Rows from block 3 of the audio encoder of a small contrastive audio-text model, named by matrix and row number. Rows with one number within an expert belong to one neuron, the router's apart. Each number is 500 + 50 x the weight over its row's rms, rounded and kept within 0 to 999. All counts start at 0. Numbers have three digits each.
Before each expert's rows are labels from the 100 clips, of 14976, where the router gives the expert most weight on average: "loudest" is the band of the loudest frequency at the time of the peak. Only what is clearly more common there than usual is listed. The data: babble in 24 made-up languages, each with its own sounds, syllables and stress or tones, from a formant synthesiser.
# router: router (encoder.blocks.3.mlp.router.weight, 4x160, trained with AdamW), inputs 108-159
# up: expert up (encoder.blocks.3.mlp.up, 4x160x160), inputs 108-159
# down: expert down (encoder.blocks.3.mlp.down, 4x160x160, transposed), outputs 108-159

# expert 0
loudest: 4000 to 8000 Hz
router.0:498502558580478484481472535476502559542551520485432541552424519516464507506621486500533440435406569448427527545460484597404444495548429531494407470434500499
up.0:455496551512402447509495517507470484450486501453516506438551572490458453506525542487439495521416546493564525485573506439506527447483530471537441435472524383
down.0:394544550477458512562516532547488550489443538459508448437458622520515522511557469519451505531417473484515504567530468370470571494559600476452504413550449476
up.1:561417519564474472551536512482470545488498460503521501487516430426514529481476495484427564494407544571577433523480517492489512457482486433455505440467523486
down.1:535456497410468571480483507423431433472449430468530493509451594596491513496465502517456559437324489508419470562553500489540499510556485419522485588461500463
up.2:469466524594484564551471471462467500438602521470543481417495512480473530454489428485468500490450496457593558514555550543528465443396486381481447449474468421
down.2:438575531465550474559558474519462462470539537366490477479442555467505522562549434415524491492502553484477679483523620624500516544498508423416470410532556446
up.3:560468486426521416533484459493591463513554484575419550435485475550492637494492547528519551499561581456512492482506489463454543460559503475563533529398437502
down.3:391492541444444478460484629513459439507442487433456477500531470485546431478512470499530433421478391588538510556504477632494489492532525500544504384506530462
up.4:472508457482523546508453497447478558477507477618453311438442463458430472482492463551468479494527446553567550443411552507529535498522400538506363470430441481
down.4:497459543503425459607471516447510542538521530431548587496505512503499518476504474462554545468517586430527541476545494485521481458485631519528565558516506457
up.5:542525420463541468452518514576532456404479456505517524383496442503528498474465498618467542523502467571528513553529503553485616509485519417557533458538538461
down.5:496432616524405461523453500434495452560508542504533605558552430417477435469413457432520487472501395509550416474476534500514411484391476526513507489502497573
up.6:549384608481511458557402535550504502446464503538455534436492558442469494482486508390474568499392576523561543522441569523565536527529536443502570482512421497
down.6:416522473530479514471491387573533429562510493525555457438570492494425494443603428579542474541555526519528448489424529446527438511415524611502527521401492479

# expert 3
loudest: 500 to 1000 Hz
router.3:448498449424447520526463461466433526512491561454552532556521484548562463536598549549433412570500566476465505503456509472500482475466455572477390545566542451
up.0:615493509484473482452472515496456503532500512545493532439464426498484563579553484513570382543404491432510623515442461484474519507482491452561397511460463461
down.0:520392431471515493446407563486517526551535547510473484472571590566585569563487545566506549462435484577490517483452622491469482489523419530475398541549538508
up.1:557536455500486471504402555443508552579522536504562423503462520377539524444508449429548542501430528530556496503464484419545450472464485544436526461479506580
down.1:533528515485465485474571508462446509541485474481492510445534499528499514433502522531551437569557468492509453520459592419407541609396508616495495473564519533
up.2:491454493544613437479504579512453516480540551615444395454548479457551538517524541533414466559559471523481508499585494549490551510508520512543583484553491497
down.2:563469540454494485531584386423525523435493524400507452497481528604496434503438457532509533565464474560484462506494513516540562545540423427483528495457506542
up.3:526516477534569505470502563488480491434462509544506501479454527528592563589472448450463473517584455419492504455389433476455539457506527559411498561488475399
down.3:444512566491502441545450424488482480555517350523474375525517491489439518451449454530514558466527570520555427607477518480478573518534435407517528401458487518
up.4:413499396596468496498457559452431435390485544541509460441499495536467472427458492539516481448514598396532575482490408559447515501528501566517526484461432542
down.4:440436518554440471480595380534551556619516465527534598452458561514413470500492530495549544468426480433457513571492475440447416584521555479566543562505498488
up.5:493527460455469547565537516460418492598475470518479531562495449516575499451435377512439487446488477556473465549577469431632570444461422523491437473468394529
down.5:482507545471577486504513532497508459424495440598513409402546536452487550527600562444615506485477533505469444529426454520390432535503538522569524472421555538
up.6:588471544445485515569447487403512509529414538505549503428481483505466534525424468496428448434574499459576503541416488440602423516481437623464519597533505492
down.6:486525478523539466506607603478492536464490553597520414416412462506490515498502458585536393514539556491495497501403467479500480439543485520516517612579480491

# expert 2
loudest: 250 to 500 Hz
router.2:548537522561450594440523527423509516477435508480464501428439430526508517527510540501592413461419620527504562492489436447547430445555509428517615602449482519
up.0:441537567505560419558498491377563554519478491495398439534497512517566528450591497537465519428406455495509460452496460447562451552510427525476428444427451493
down.0:493504489587508513544466585526531487451450441505421527584495443552565510495463570482544482564457513514481391563538556456459555540558599516411456479503482371
up.1:409599507533475492501525499466551468472518444520531518441534466544497447546445532464527494431500541532520502418545566555489451533557477488546556544529473525
down.1:635501545427513550450587459558503423453454587466527474437493507599534469484422448523595455589533526488549569510456441454535513407504582514467412511487485522
up.2:505484572453536431546461455421540520540498588550547529496476514550499593424542493595450507525435515553445449497551501528554441416472469478522406416478584445
down.2:555432508506504508615483491537464477482556443506510506577548471522523458471485496427467536562485451465470447467593428508507493570447473554455481515455536535
up.3:540457512495471476579532477366473489496440495464607544436428449459510533502512541498402551487496530428514509436484506515499453461504609458451478501520519421
down.3:456604441488509435450410463537419529573506471475437522457524607510565503486546477552484500513539513561448574485501485477503558521512493533438509486519434509
up.4:574453501490506416418494475410455561542446524443519510466512530506486472493480467562375465489475500451386543448432465476466520513464530529467502534442558444
down.4:504482455560402629543426479481573477401523481469533501550431554488428562473464504492481560518504544484587462498634496543486462537582537545547449493562486468
up.5:483491465517505451456404554523486468522478453555433541461522583514454636422501472569549470466461548546560440433551585551451464577453624516442461548479513522
down.5:544508429510491505501520487491582478571417461498576485617406580498460494520498533529532457506455426440475493539453394471618603449524476568534467430465536473
up.6:567427441541441515494503544510455494453511376548536402533524498495437537500427562486474484412404576513471544515427545574521449513455532568482428535419414572
down.6:489566546503541443591522601517511525481543508505485497497557528489419486512507498495599516455505530431463445639479564453490536507470533460542488480465503447